config.toml
head_dim = 64
qk_norm = true
moe = "soft"
positions = "learned"
Rows from block 2 of a small image classifier, named by matrix and row number. Rows with one number within an expert belong to one neuron, the router's apart. Each number is 128 + 24 x the weight over its row's rms, rounded and kept within 0 to 255. All counts start at 0. Numbers have three digits each.
After each expert's rows are labels from the 100 images, of 14976, where the router gives the expert most weight on average: "strongest on" is what is common among them; "patch colour" is the nearest of a few named colours to the mean colour under the peak. Only what is clearly more common there than usual is listed. The data: patchworks of several textures.
# router: slot weights (model.blocks.2.mlp.router.weight, 16x128), inputs 0-63
# up: expert up (model.blocks.2.mlp.up, 8x64x128), inputs 0-63
# down: expert down (model.blocks.2.mlp.down, 8x128x64, transposed), outputs 0-63

# expert 4
router.8:153114066162098164137145121115093111124199163134154099135144157143163141119111112155148135114108151127098136134166127083127139111134146139081120113136123114111139126107153104135147132140158106
router.9:157106091135127087143108119068127120121107156148107090135149169085134112131094170130142134137105112140087122137138114122125123111115165170148144115166132133124153157100109107142152166142136099
up.0:105154107124095169151122115123104133123145145152137131110127110132167114167162147147165152100177142133137144142144109091118167157091105091119111112119131099143150095116121132127096134119120094
down.0:158107159137091123104134116138133133129109104114093112148101140085102160111143121113101131117116082132130165141086152164104061112114109187145140104119120152104134149139150111133176133131137120
up.1:089132152109162168137127138119170147114107088117125155118111076110124141123171132115118128111151152127147112112127136122134145154111118091141153112152160131138105097149089162082104138128105138
down.1:155100094140100118153142094127115095131134155148136087148141185107128126105077102139133138107092078136131122148142118151124091114126144160109142145108101133133141159147167085173171152133139109
up.2:087158130089135138129085125115120140091105100098112172138130098123143152150165136100122123158138163123133112110147124086148151121139162119132159120150133139094107146133099183051117136164161122
down.2:157110133153127137098163118142107128110160154126134096115151185131078124128086085159131097135142115119138159127142106160120091136085133097077087117104093096157141104113162077166151134106131137
up.3:112145162112179148117103131160131111114097083106118157120102109144145167124202098138092145164133147141117106108134155151121108137138101110140139114132151168102108125160117170086120128140147158
down.3:148103079150138134142152119101137093109142172125151097122143164070111099125055123122149127102108110118125128125140080129145146123114163124097134147135126093144104132116168102157177159135131094
up.4:167115150129145116144145113138113105129140121137108103117121136153143166106139089123069145139121121155099119134141153160082080092142114130106136137098137167096147142147151097125160114139129143
down.4:108124100122167141136144120114162107103110152128159149125164113104114104160077147122145130113109117111152098121111103131156180155099134104153128163143175095152076102116122133141125162135120125
up.5:096142124109133130137111108105123115116124109146124157097118092132175163135171131102113138153144167168139075128151125072097159110156138093133153110132148123093119138146115164046104109180153114
down.5:158102152144118126106144118157139136103136129120115091129156165105090135145108127171152092146127106115157151131096108179107077153058132129118117145095093115175151111119140094166151160110119128
strongest on: yellow; teal
patch colour: yellow

# expert 7
router.14:133121145142128148159129107165090124143175124132145120142139132168140154111143069151110113152107136130110110119160145124110139089169125111077131130079118147105157120149131114138152125134148145
router.15:102169132123124141136101134122146136106124117122150159125140119144163116126132161170154120151115140081143112109152086127131154142114138098156111132146146120161136088132117131129074169125127142
up.0:122172078081128110140120140119129109137148134141147164091154130166210097116146122133112150132119139135139096129175117115107110153132125115140129152156113147129138157161128112164071143140125147
down.0:123096168154142110125143140140116131124139110091105074141074121093059137133127128151135096132129117147116143126097093163097143105108156142122147075111122118137139119109131125135189136135131101
up.1:123145166119141143154078125130146137099100121113113112148139084109114144110150142132145149142129124127136154114119113124145129144086164142126153119141151128120156106134123134108153162092093086
down.1:155139112140125143096175142123103127139127133125135163100119176167147129106109113101095121103117136087131140120158138122152125121180091112128069161132129116103107130116157120142106095136180180
up.2:140116121116066093137125085086134131112123137164083118159136133140124144167122155092117170112126092158103162144115175101102096153122139149154096125171138132118147141130134094129121129100097116
down.2:143104106124059108134143097114128114112121123168113113169100144136142152144121146119131163089138082161147145161092186151123079152117113166159120143161132168118101169135126104135127106102146105
up.3:119116170150125149162123108156133174116124108110083091183141119149108157135145144161177142118131118116144173121098113116132103127089155156111100115116137104136180085127122113128134151087103112
down.3:146130110132130140112138125096091091149130127115157147096109137128143126098120115074072134116116124106121123094153139133167136123203110133129132168147130148107099148106147163115127102151179182
up.4:118130148126141128119176135123146120136123118161114116161110143147063139118129126145137145110110081128131161141082141179115095166095103137148110101123101154174126129146130091152095115110108128
down.4:109125124138123171154114125127134099140155118082138122154099098107139149122149114134138139114123140144117123115152123084131179089156145122108180130120137109116104129147141183092176161153146098
up.5:171096122164138114153149102144093156165145137171082089172117167156144157141127129160162145113157086137128140148097133117090075093099113154112103111101133112127168117138146072141150096133135131
down.5:079146136089147125133089139107134105113113126106158150113123071108121107128164147080109125160109152136117109081141136139160165142177135117137175136147106153145091150106097204098104144115122131
strongest on: yellow; pink
patch colour: yellow; orange

# expert 1
router.2:125104164145121114118140101151169161124098092142090106165126170139093146162123157154136117124130090125166170148069127165124067137078127154156094131122105135156159119150152098126135140114093134
router.3:075133174110129156143123127191117163124144083106126162166125111177129158156160099153150109141128145131179121140106139139128103122127134109114120116094112131119144103153126134119103125131113144
up.0:143115151138095123137127081148121145118137115158087109166124165139120135166138151149163120164107112183154153155106165127099076116105131147133087125107087153131178151153169119148132152093119113
down.0:141167093114131110127123135088148130147113174124132107082125116100140073110141162091129136137135164111094124096184113095117178111161115109110134110121133097130121127111126132125122102124092116
up.1:108121152150145162117139125103153133116117111125114147120136119136118148125133112112065134102111150128142125112120135115125151100147151094171144118147169102118094103154137169082154138163134105
down.1:146142115106114138164117103165099100118148133161157123135195138150147122111100080154134147134146092151147127162135120134126105152073137117111130149114101133138161137153141098173110142107134128
up.2:154127072122082088119121137088123085126150160154135123097128137091127112150112166101130152127145131160087118146151147089114155157128136136127147099157118107118118176103108128120129109156124096
down.2:139117068130116144123139139095139078109132131147122126128117118075154144120108126117120210086187095174115122173125146099119121157104118144122164115163142126112087158139154135114154115132117068
up.3:100135132083115094147148113132124131069138105153159177143145112161168136123161141109144137158092168102153147115124153114078115128133116116160074122139111112115133115140122103135077160106141104
down.3:154116104125126086145126106127140134142107144129100064127149126094108099101103142141149116127152115163103109127139109135135138117116149158086168109099120119142126163141128113157151117120097096
up.4:151104147160099125121139091147112146143139126154083102159107174135111136163131137139152107151115108180151147160106165132097075108112117148124099132100087154134164157149168110155155133109129126
down.4:138175097108128123120116145095153132139109160109134125081133115106149077113151168092132146139136169100106130096184110090114175126155117108121127110132135089122126113105124146116113113122093120
up.5:127104134127132134138115103134121116103104117114093085139159138119110109132113122128110145112106082173117109118128143135159148151122143165138160138154150170115142148102093168176142210101159132
down.5:104141104117151165106162128134141118082126127133167155116137123141136162127119099108112163127169157119124145159142140109134137145116099092120080113111144071119076106141149105088103081140122114
strongest on: plain; centre pattern: plain
patch colour: red

# expert 2
router.4:133140144113142097140082123079150147123070107117103152122138116088150136138143162117105147141130115135113123113121120119129126128118156141190144109177169128091130132133109151098109158149131141
router.5:148130082163106135142143123080162154149160161143122102121120161147160128151119167147156123112127141114119153136111108103118109116104135114140096120154115097173135127127153080112107119152131131
up.0:076147150116131138096128121170136126107117112113165150127142116120118080126143135147145145130132127082153140116107098174145142201098104130153117122130142121156122076111100154144080174108109132
down.0:157106099154139129179156117097143151172127155144094114156105135119157141128108137086118111076123136146131131148133144073081101057155138141125134155131125120100121153170177096134180141140130117
up.1:139104160146136143134163110186132179147124093139084086187129160169098176139116125179150123117119107124128147154084134151102076121089128174128093114098129116126178109148130091124132106137121135
down.1:120115099134149151139125132079138066116110148132161157093117093081149113120122128072096174107145144126092114109140124108132160143171105109114144169162162120115084114104138148131140131122123119
up.2:133151096133129136101097142157074098119125151117163140108149164121152084122115125161147130156106103110135093111143085153173147165119123119135137141140127131133116135096108172165111154115188139
down.2:126097157167085147140144114135157172136149107093115111173077146147104170163147155125139086120104160109108160114088152125101090076142112146107114124096096124146115136127151101077151088138132125
up.3:100166103102144137162100149100121110125144146138136156113138109155192140115172111103107137143116190146126129111215151068122179102189131108108131132147109118099128137135126131120102137133128120
down.3:141141148117128129091150144156123153104118103106130117133133133112066131139094131138137105122144077125130166133103124155139115153057135134148105084142139115123127127111134098153137144119141129
up.4:116145148098136095116132138104120127120124135175141170083150110157123123107148096069073109159138154126143131119144143144110133140156101093151116129139112111134123133138119115138097100106125156
down.4:109102118134111131158110099153111117117130112109105095150136125105133152151125131188160132134117103167132096140127123123128155130098181136120181088141142147123153133112100154125157167147148106
up.5:140123161129081139139102092147106141101154120109117143129179115171108144138117071110087116157124129123108147109168152119121150108155144096081116126112129128098160116144130108141163145129123158
down.5:142147141148084129099128125168135123156113118134098142122084146135157149135193128168150127152109136122131094149133157140091114130150074128130142145083120163137128148159095139122120097122145140
strongest on: white; blue
patch colour: blue

# expert 6
router.12:122143127109158116165120145135165129107126121139148163162177138161156141134102159124144120140095143086139119124128131102128104120136141140125101182123116114133145115158137107144108141096119140
router.13:139097136146141113151101123134148139099128126121145146136170158158147158146113142155138092169103157092107111095132125101142118102160154124115102172116128105125136113138122118126140132109159159
up.0:113118140166126155108144117135102084139120128122161135088105127135107155095093125158128113113110092122131076133114093147147160141141140090164140132139184145133104127109108136130142138170169134
down.0:135108141110179117128157146148170173100119107126098133197140149138128151162128143098129102145130150129141171140117168124128085111126101180108139141116066122137129143148138132116127129108073117
up.1:138145168085135119129099127172166153139085103128155154146132083136106121150143149100133120120133110098149132129099151145134102139109122119133130132123153122119140105162137102121130117093081159
down.1:119115092150075153106156122110101139111185160128139150103142169140139125131091085130130097120124179115126125139168128110161152125149144111096075142130124103137113148095136120121131119145181136
up.2:127121102129122121165152127114153169151164146152104112155128137173141152148116160149159120093141156130142134165093120098103111093094130137124112127092090106172178116143139074122110087159101119
down.2:108113152136098138117115113118099078105110134110155109112100116104106129107143120112085146144102092132084113094139152174147150168180083128144146146161158144125073126083083176140127157101160149
up.3:147134133066135128180135113183147118126125098127148151154135099155160125120139104106148126119110134127151094148116181123106131111147115138098168151089115125090145146168140118146146122100114126
down.3:100115118165078158083129118101121138108143169130157137099133160125098122149094131141140106131156155112119134123136102128167148151115158091125067111156137068165103109071130121110113128131155146
up.4:121106133124130127160146107160098139148164136136124137168122149193165145112134085144154117134105151127139108140110164133116105080170107141099152167082072128116141151144150109128136084135146138
down.4:077142130117092147095121134101137111066114124113157150103137102102108114131112141108112135123179141127137135117140118117151172181109155073142111099188145091136094109079110157105102152099127125
up.5:124100150127129121168146113147121171162150137147127130186129133204134147120111111133147110123112157102146126153094158132110082078145115154106126158074092118122165112145138066112135085143111142
down.5:083149115121073141086118139113109098071124133105148160088132118106124110116119116112095130136173128138113116107170133128174182186147131080134113114188143109133085142080096189115099150097159149
strongest on: patches: two; plain; centre pattern: plain
patch colour: green

# expert 3
router.6:097168119127148139105110149100124116124153160130172162079142133134131095091119116096105108153120173079136140090181091109151159114181129085116088155135119099146130110125158122136119116127124149
router.7:160093126127156100125124119103099098107127156115150098107157148094094092110083103113112094137080111102069131101130105170170148131144135161095153151131119134136129145071134139163173138117142139
up.0:120168104099160125145097145154112115141120117127122157123124109155217152094177109142127149137169126156158077140161120103090115099152139115132156117127118128085152158162124131123110113152140125
down.0:116138140127127167113161134110123127106151172126132102158106134118053119156101129097152126121126142121118180144133142103140145115116125109100084090124123073110078117104169104130166115121145083
up.1:137127114143124116068162123111126147127130151171117147101115167142102131140117126107104116134154124141134144135131147147113115151122101108150101111129091115163092163165156141125122095116154140
down.1:087121172143118108196070094127144146137132104117113103134115107107133137139175142171148098158073133127129103094115079131084143074138179120129171113093144145138181111153130141117144154146082108
up.2:124143096115170099157112142092130119109125124153120118129133122135199152105139136148127150128157128173102078151148137118081119111124155125142154098153121139126119148141101113109111115158130097
down.2:103104188153140172104144144148133121098133145101134105143104131098042138143126133127157102150093132109134153124111128139126149118145112114101115115082124081137095100109128143135175124116136107
up.3:136124126104171150165139152134159167126116083095114136174155138141143162129102150149155156103116124118149112157086147141129085151088141167150139147123129135108105139154108103096121111162138145
down.3:067124140134130146116141102138119133119106183149154158103101109115093101115123111106133092143111137134132080119153130135135190127200099082110130144095142090155082123138110160167124134088154131
up.4:144122133102113118114145136120129107121097150142131102115103073098076090135134164112173138100145118116138156125089115154151150166090111116136133104101132122156132096092117130143150112106091095
down.4:146101124163079149117157089152114128154119099111122130150113153159156169106138121138116152092103119098127132122126152128141117113186088165125120156119151136110139102131123134117131104132154171
up.5:123119118131094117164118093146124156132138099151090131168125129173175173165157159164152156127146119173129115166112172099087092138099137141161107108142125149114153139151104115109086127139136125
down.5:143135116122081113145113102141124166142130095131099150149145151180185154150137141146124109119142134154150121156117146108130085119117160138150107150163116155107166157155136125107091127140142156
strongest on: green; yellow
patch colour: green